From a checkpoint of a small image embedding model: trained on simulated fluorescence microscopy of cells.
Rows from block 4, named by matrix and row number. Each number is 128 + 32 x the weight over its row's rms, rounded and kept within 0 to 255. All counts start at 0. Numbers have three digits each. After the name is the row's rms in percent of the matrix's.
# proj: window attention output (model.blocks.4.attn.proj.weight, 128x128), inputs 0-127
proj.20 094:135146122096047133112115072163124164212165071085134124102110196123110109151149173103132110136125132080092134134146157198168156104113098128110107162170179127111092094122132119112106165135127161125136078124132152097180088114165071105090156164138038100094098163127117137086104181116170118137088068128082075112133144126160128071127182133108103095183111146136153110126138158134127072143103
proj.21 093:128161115211079136098130155152121173212106093128126173187123139162147168182117147153132164157117091113092129140147150092113112117158147199123146112059149110183136145103163117139069173145119122133106111103113130088139154101167109111160131184124112129121159118161101056128149139104168149110094110140098106102069149105195154121123108143059129180138085162179121157079078141095158126097188
proj.22 100:157159108118178140164113132141101107117158158150155113180162067116160155134155071099188112109114075120127094058117069145129123129150191092141102117106072120100147175114105129139086108114100106149127151119163136092145101069142096112099217139081158176085119108113175164168093102109149087157111114170107132079139119126180135215102108154119136091143114115070107138146161136149188070133095
proj.23 107:070077114058102149126130108124107161078148138178136112192157139134121093102143197160123101142119122127145170109157093083186140104160095103157139134157110158094086177138077117178186107118164195147117127177147132106074133175120113154179103140086069157169148089143107122140075154113170093135154090151072129107165182114124136090126091167132104083173160108113108082092087151141150106162127
proj.24 102:171110191075088177168111124147109075063165144100114113113175151173210153105103095090140079118178135143111122123152167155093125138120177117097120166162180096123145126112134121149056111114118183155137099091133110179128095159080150147150114106110039096109088116046130195129104124154151127135101137160140105098139188071112132136099189124160170112108131152153119139127141086157134131137129
proj.25 103:094140136030118147110179175187095132143211103138118133134148125220125131190155144108122125098105156079177201133147115127132210090174111132123079083159097138090152079109133163116106127142149101061093108144151119118137139140125145157086096113117125118120142136158113088078113156188168119153118162086150151126095128125171178121123097141144174166166145144169105163146144164101121083150152
proj.26 090:106130136096174139141116117148181161077096181122064153125061198083170127155113135119153155169151085150117127150147047144154186175089125129167153115131118105101163122141162152123129132137191136077119103133130075107158058109127127173152108146100045156151091154133143124134125180137100106140145106054176157126081144146124096126124137091109131135096163108083068136085082102088137145088164
proj.27 085:132168148088137077128094076043085134095117155149116107144112084183125094162138098071158065089123098127113109110125101122184080130092155126123081145092163122145150145094139160159152085106168157140145154140107189084095129099077108165127138141103103146119151072099110110069143142185115116131156118055131165089130161122146208113111064110118146070099126111156141192159165128134159143089115
proj.28 111:120172156166179078088095155144106094126138130119100092113082099193155195147147098160129200100125118151091135138081138066073137151171116087120144158074128172099169125121162154132160144160128150108099186132157145101115066071158112144193145138152171155091108136081115119143094175159122117119142119123158073139139114119092114210140125070133131120185147152173146107104126201140105105094143
proj.29 112:117122128115095104100130100129151159134112065127116148169124132103074116069193154130149160121138136108109091148139033163129204148191134102149162045194070147109092129103116145111095126130118098176108163089141139192155118145120067149110190161154154104164192127120103126136133145075144074156143202147129109089105142143120123117102146113158114139109102116163129094144081058151114109119098
proj.30 095:164139158114135092117153153156163139084108133123160123119116085108129122122074154083173124127157118126106114143069129123150129083099101098124079119142083121040151110156161143114103207110115112167138156106086058102134107119054141159132171077106167155126107131135148179156150127176077189129130135136074166106138089079142073153066135101078139078080120117148151150090081142074096110192133
proj.31 103:112122111077068172146144095118182150114151104178104095144101093159174156105128123195082095087128154139136111173115125230142145126115145171163069128138151115093113143178119135153114191126096077103137143150129156091193169178125120177111115167158067181108092136150118146121192131174085073161146127076117110123173160124154121116132126123116098133090104095098176095201118130127140109135111
proj.32 095:136122146152091136093171193089106130139100136191091143181113202149164081140123063144117117134137127173109125153113134115104165095129094143163115122116184128083088115109115174203137108184091184174145121138132064110145077113106164134122142106140141076139125111168125089123113109135114090101099108110090144173200087094099155081121190128143161051141079107129127122203141104143161134154110
proj.33 106:124099180152145135134143124120175096085129130091136174178113089066078131127157116095136087159134146109197105131096111136114117112149149062150144140134176151125152095144112138140062126139141129147160178064100141201118102082136172099104144095110118100073139138123151114121052212067142125109090211141139148084150112138127130149129172183151120109067127126135149140119125068051150139091118
proj.34 107:212097116033071155135108124134128157134152090064098106142166139159127097118111085112122142156113113108101133092100175082144055140180140121143111108150145087098152122165108170139128143120097117069109145141155117133131115139089142076185065138114140164145129194104113143135136141065118165193115107136142125152109086127146167137099115122132120126171071113148161107098126207159041073135112
proj.35 097:143116139071145083167154114140154140144107134121123113122154137130151131196152113103164087183117097129102093141081163135140136173201114113131107110119078126147086095164127111113109136170147170174095116120181121067093143192126142119151078115109067098141159136136058123096058123081146204093063169170161102112168155148090149085087113150123147142099108103089103092126092154162187132098173
proj.36 106:197068136098088176178144164120094122131083129096099075144146095140131143068119141093096107128101152115173201095178122138146150116096116115163093154115120103120188113141136159116049138083117117112145093131164117107133149164127185157114129183112088139135113106164089068138102130128125207109080142199121120143139126079053159094123116153176132091189132118124131181154137156103113186120137
proj.37 108:089109159084105099147117119103137079190120122138168141161222070138116152135096119142134121127111108120155107113105159153165224080179159146145084155131092089092165113096113132091130117095114092091099149128118124113202093124134126160109117074116123106122132051146174123110078126140076135099165102117117169074146144119133111204140077064088112095126161149125175119142108099152137087189135
proj.38 101:122090165136143107118145166074111142142102131100081119095123135139151148144152156170070210165158150137105093166116144102162191124173094142096141093098148109171153184169135091200124129162202143106117169125022120126103148149139131128144144165192129105096095079139137144077105133120137152176085121126060147130159117174098074147086133145139143127152114188105138191122108142143118129099082
proj.39 096:145126125122153130117135151091166190066142115143121083090134074177108156191130125105072118104069189168112118108114112149083097149153198111116098135142108091128169187126166110141080122132112111134103180216126173121125117078067081144142095091119145166138129159106143124167162188173120147128143144160151142114101118095185138138126075179092157138111120176128188076166141111082111142152109
proj.40 100:175138121088084106138133109085088183136155129164154122152099218103054169161162075105135167116182158115100126141130120124151094152155130147134088179146115100104073086122104161180150123119095160110098149100095133145095113090105117105074168103143188092132063105158091152107122141180140062122159111149123089095183171068115136156118064159173121121144126114126163092087113165135128143172160
proj.41 094:118099098154141130166185146123201120084071138131102113123164159117109089114122139155101134128119116139116127208086099139142123101132079151090083108103178101119137068208113067133149096146101126168104101100100157141109126141127112097143173069122120122155123077141113063169168156182140169179099145110157150164121091058129106127125188173114122085137096146143113120131174109143129179133225
proj.42 098:112117159153114162113066102146106101129156114164113155125123125127216117151085123106115094104082108173118152207068110158168111094111158111104084131119178183121152153092175085091119171165149161163125063163188077124111093086194113123168122154103129136111085150117168169148127158161083119134142092179158143133134132193136132093039123147150073136134115107129123132165080130119104146139094
proj.43 110:116115147177164099107138161100122090071140167124107168102083160144086141101086198165090169151115090092145167080188128082117120149137117110154105140104110094218171177128142102121200076128180166138118132107128115070092109191215128101158080154108141128105135128114104094129133145115146129176062100127129130119145123093184114137098127115122149169122119148176170129059135102127100118087124
proj.44 101:172188118174059112129117076179108140146132130109146057162111106076098166128100053122163140087135097172129123172099151119138132111164105091083096176110105111193127108120177123116139108185132142085114159116135099112155134193140113166153121217162124180077099145118097105052146122153157162107147124113135091167129131149199144107105096109129127094151104170167098165148108122150088123136168
proj.45 095:094168085050184107117117098109094182104135138127068149157102144082141134144150145089120147089114120137121131123096090119119124102135142110099024132152108162153142196120133080113139122102132148123140096119128143125123103085131109112099123142115164203164090131090127135115093077118135052144170067078078153119117089148125101148110097071138109151139108096088121169094096048168147174065090
proj.46 097:182106070203138131153097126095123146107060201123121125124112133145147170179164157065125143152102112130112164117128141101161135139137140160118197107079135090112116083152144189139180052131132193079129157134118160131167122151113119154115166180128137136060154144190091090093123155141132102151142131067173091122105150149099159143204140115106136136130082140142061155162139111124156145096088
proj.47 113:090134098145133123153174145125195170155098133123106157147145121139160149176151083150107155184117099094136125132087098106157136114160161147148185150090162178107139171067141138173110103170136094156147120132113091115149139094191102089135119130141126099216087134099121135102165150129090171036116143092071149129118150174129152146131150016082130199131162139115146098099133110167091153106122
proj.48 095:171118138084130151169147101133138172151114079156106110115112119120145093132124145131141121117120168211126083123152102166117171128140118140068067160170110114117115068160098100121149139182101150135131201154177115103116178127154124147154150129172096116128102152196203089149158146143164115110114056069085103140126127178082087100091069137105116121188091102133109107133172157151043111160135
proj.49 099:100150150103085033130100071102096140090152113182088082162149148127174117122143130058112111161089066102148143111152166196126124138140118177109118150146157149197039179109118153120072144178117153129151130145156145148084150121162136102092171111130149180120158137124101107131099161061106111083144160170108087085155139140142127107105131119095089162071081152147134152169145094141172130130134
proj.50 096:082127125157115129146160115101137139090115153164161136186134123085106083062146158173150154196143149139150132137179122135133134111144111137132182144122094068065072174147182124084110123109108132146188063153087095100134099075119177142159138177161096142139180189134175114122119116137121184131095180108154152156113071138184093084162156126194104172100114109144107149152093142172127142095166
proj.51 092:151156138129186069121146163182161118140090067126163142085094157105152115168103118165124102106060111122127118075174092153205109114096099136165100109066059154168108181123164130120169114166162166085108154125139152140132111125054128155161106170035074113108124198112135154102156121157128097097153136137113151147121152123143116069140197149113178126116098155120128176117135133144135161133135
proj.52 106:116130080037102125112119176062112202126095140183123148125170141112096155061131080150128142147136142071161116142116150156207137138137144162124168168094126150155150115170141144127178108121185119050170109184101184172144193196137126116136097131196137123147137117111127119110104121103153150091145141173081141140148126125112157127151076131128141103114127176138097087174166170075131123129139
proj.53 100:140145149149160138138148146191139109134128132135167128087109130118088108169071145076097087107156144133071115091084073100134241135175095101108068174172130151073196182120098083077104124106106154104106126125115102059162131127145165087121143077101126151106098156174155100108124098141096150130101139102079180171132118163126135146097162117106165090118067105136097169168134123137085146105117
proj.54 093:128142158108137130120170180170112087209105103131155098130112183113104131196159104152114100158141081141121113152151098149154137121147151100148098093125080173047135169136104155049127065168166106145135123135072116093123070122068168175055139111134118156147120117122134088173095184109136102127145113099130101166220122104123165140120127166086137144116137082088116096133149120078156083137145
proj.55 102:140126176122101088066079189204162112107114138151142131127126122141088151112187153121184110082102173140116132133132120087132160151154119146175148089061112111124140106080080101098076105100156141148112146100178125098168074076133088126162145117096148221134117102104108134125135130155116090171136107088122099099163170135149059092077192130141152125035159113136100105146115133140175121128135
proj.56 102:108166146193105132130122123170152112127158086079117142139145150136137147162074143137122194155181126190114196124121140119137063105143125117093193125148129138132172161129165124084113093115132165122189098160115137113098118063134162129146129106138146134121044138150127106099168179090098148129124103093136075170138107177015091124179168150119147163104118119156116114094209095108134094158114
proj.57 112:123097105082109139135160137124130154109143105113145117063117120102161078101124120102085078133068163130136108135145044154090163132154064109120088113129124124146082164132122170164136114164159138079104128156104196105036150163172104134134128173111106087129186137093139096145143076128169134142138170125126087114097137125138147085190107104123097130133158148091025148083151177150126206114126
proj.58 108:136088132156080093170122122112154133178058128097118156124080069118125127127126131125138123139114175131128127110145119074122151158171080131100070196134136108094052178129108127127126171121116097121093183087166142171160097044131119106155149075151166113151122077109095122130128142078125064166086076206101094101133175129165131107164127157130111135156100112166173079074130158122134123171169
proj.59 099:145138110159122154130194128133161092141074171115193111097129190110105135163141117129144110082103176133147102098129165098087038121200077117123087100161123131079145082097126122142179109155132100146110185118141214128140156148127098126209146152071122115114142115101124124093113126110095150143156170117081139111096130113138117099095089077100140161083158182089122130122212149148096089110163
proj.60 107:089116177101168194092122189173154129119133117181187130156112125095127122198122129176158172128104137152090078126052129142081148110117124103091129101165058093061146149110055103093101126165110126117136135113146069177062127090112112143138127131106073117136122108056147143137096148115124122130062149122126169156154110144123109148176142126186171149146102089126100108097121058156115112163123
proj.61 092:102137098140077094075137142148113128114092141104111087106121129147153133156113168078124152102087103166127157128117182103177107124101065117139167211026154134102100171082110119063112099230112133162102094153210137100142114158140138109121120153084126097141103110124088103148048127127145111099193135126159160142116097133159123125167179129157151108111165118112152173089114102105118149095144
proj.62 097:143111108122101146164102122105158067127124099049173139146108149074145150154135093112094179123153143123112085170085103080114098132176101086132170171157057144144141174212105158174098157075139111123093186182120110084185072118079151156111146135127140121080140155137095135136169151136136150179123153145086135183136142139158189111133094128147153063103111134114178081160096120136114155127166
proj.63 091:172109142049121131120116131108094099116141096159159148153147126172118092119107104124118096134129143119077157073135172199152129081116202111136112068141126075120141146143153119053117138207109124121098076136150166095108139078126135109092155154102160109164091171146088148138167180116154087105131115137154130100152098100146151185141159040132138090068096137110133153166147110103170050158096
proj.64 097:143135108147177083123140142161144109136157091139143172127092127144138064164162172103170173114163099114123124070211107110134158162096104106077122177128157135131164115133101140080121134142107124209085117202127120131084136103150104118093130142050175147136070083098090108117126085127154106136141148132126122120162125141130135162056173064128139162153131105173118193134159095105048154074119
proj.65 096:120143098112147170091136122062191156143140064160164130136133128126142134114118149125051111092105165137126136102183130084080090137175092137132173150113167112080086140103138170173084166063180111156096077120151115137169165128109161076149074152109156139119119171117120129169094079174180106152129092165156086105147157130143155113194097161073148143144155120062181151114086107148129165135114
proj.66 100:134060110115129146114188158203096170114082159146157140111120110149190140117165127138142160145108111180110162068093126117167121193118143148121188162152092096169146136081175093154142151158155065148182156139089130107156129093111148133132200104145106200109111103192066112079154137114119074119120137117150125128167137104087126175078128151140114150096186131119129154098190125085131149113169
proj.67 103:173166125160127122155118133145177139127120087122151129187182220116126121145126142135120131155228144160172139170126163172091144151160082116106152083159177088130103093100093148147097105133111102172147130129109153066090147205089114115095090144087164120118139158122147121131150139149086166075129125158118138134114185157077162160050128102164105156140110051153144129156092116121109192109120
proj.68 101:129156171141073110140156132124143124106140138169078064162061123152095131118106115137077132200133094095113178127156182194122112081102163150101105141115168107122069166157158154167152151078146160155157102102140089191179159124105099149156152123102210088110148098098109147138140088161097085106118127073106155098117137102131095152129148092091172180154117123159061163131139142169171159136171
proj.69 115:157138123045164113074159143101144091108158145115165203132133073203179094125107146107145115114132126091106075109115086122181163189126111108134101139106128118118137082109113073054107128157117162171109148150144109135125087144141121134152092086141087150129193164111108166171111145136148113113094095110144109166110091132142083094121153035167118145167084131194124121136118087155144151066079